Weights of a small image classifier.
Model: 2.75M parameters, 32-pixel images, arch vgg, norm batchnorm, activation relu, depths [2, 4, 4], widths [64, 128, 256].
Training: 21700 steps, batches of 384, held-out accuracy 100%.
Data: trained on simulated stained blood smears, 97500 training examples, 85.5 epochs.
Rows from block 6 of a small image classifier, named by matrix and row number. Each number is 500 + 40 x the weight over its row's rms, rounded and kept within 0 to 999. All counts start at 0. Numbers have three digits each.
After each channel's rows are labels from the 100 images, of 14848, where the channel reaches its highest value: "top examples" is what is common among them. Only what is clearly more common there than usual is listed. The data: simulated stained blood smears.
# conv: 3x3 conv (model.blocks.6.conv.weight, 256x128x3x3, each kernel summed), inputs 0-42

conv.73:498494521656550536477464525589492567437506534502493535474509467509498490557487522455458545484578498486548473509480470491526477502
top examples: teardrops

conv.194:615563486498521474460484514495582496512415485527512536481513489446557509485471512475532464640414531485476528427546472421519509462
top examples: spiky cells

conv.245:439500478469504430531449510460456551565509512442564448470546591514496572470501506492444506475469483505486437459518509448493455493
top examples: ovals

conv.17:527470549490497456492493511491455470412519463538629523479564620534484510479582535503489507503511475475548520478548445489537554516
top examples: discs

conv.216:466526472656488534594422506562507519498510531472463535473489518482501544464491515477424529511543517475542606504507473509475483496
top examples: small spheres

conv.22:531495498502491475534522455503581510489496491500512435493520488503514518518498484514652477570505561467521545514502497458455516425
top examples: crescents

conv.97:496457525478416513437447460502515474433529509446433460526508510485433534477520425577500493491481490517480552571487553520454502516
top examples: crescents

conv.45:472465502545507546456499459502492498462475481481468486564527490485469435558439504458465482511500501480498495498495479495533433504
top examples: teardrops

conv.170:508502487517490469469443491496455487524496464546467512493528499535434528441556491600500423481397478499489512523500470497430506384
top examples: discs

conv.184:517524477454535493463519503480559528468429492462479494470466522467512520486548600509563521579524573502565604423516529496506479444
top examples: ovals

conv.53:455455475511510491475474518525443460569527472462435464526501477615484531502539510536442521474456485498492484533424487549456505489
top examples: crescents

conv.31:480566534505500505463494522513502518448437519486524505448507520474514593468495485429538486467557518466525590479495477467448529467
top examples: target cells

conv.131:497449535520524501491469500516491502491508539464479511544558590496509599511531489519477467495444435468530557464496459534510495543
top examples: crescents; small spheres

conv.237:489476447622508588485446490583518482443496497523465502577532468487518498601477511487467498551532521571446467512467484489506508500
top examples: teardrops

conv.142:511515479469494515445461502494560481528397526524529473480468491451530510497507502486484447513457487496491485448497635483460431444
top examples: spiky cells; small spheres

conv.181:499414535498413541458568471514522475537533454488470540430511502459555496468487505391415537494513523516520532447441555481475499479
top examples: small spheres

conv.214:561513521487498520509554480499472507554483545512508547481496503447514495500432454453473568504483472498493538457537586448495414547
top examples: target cells

conv.134:478458404508495544487543473503497477556485431545495520581554451507480518516477487513498524599482477517409471421560537472524502544
top examples: small spheres

conv.217:512488451463451498515498489479507585545528431484515539507455409495499471482469509513489438551512586461502515566476507468508502434
top examples: ovals

conv.221:452510553523476511524481485496447523372444485457483420546494478467419532469496482526456452443497527511501488474509468447510434485
top examples: teardrops

conv.185:509466439497514491511487495457501514499504440521473512560464431527509428540457552497501476502584510511459451500500426486520500543
top examples: teardrops

conv.62:469532501527461510584470538529481465530504527476502507470478455508471500459446431488484533508489492469513499475554491491504499489
top examples: small spheres; kidney-shaped nucleus

conv.0:495516459536462527470484533490536408551486519500485447536479504500490508480478496512510538525470482511448488439479556481484490467
top examples: teardrops

conv.70:478510486598516577510480454612491467512453506467512558477525451497529491532468479456463498511547479426510564498517483463440442453
top examples: teardrops; small spheres

conv.101:504524426547441508485511488476450476462524467508432496565461466465496423567461473556487529483531446534495541520497459504500491507
top examples: teardrops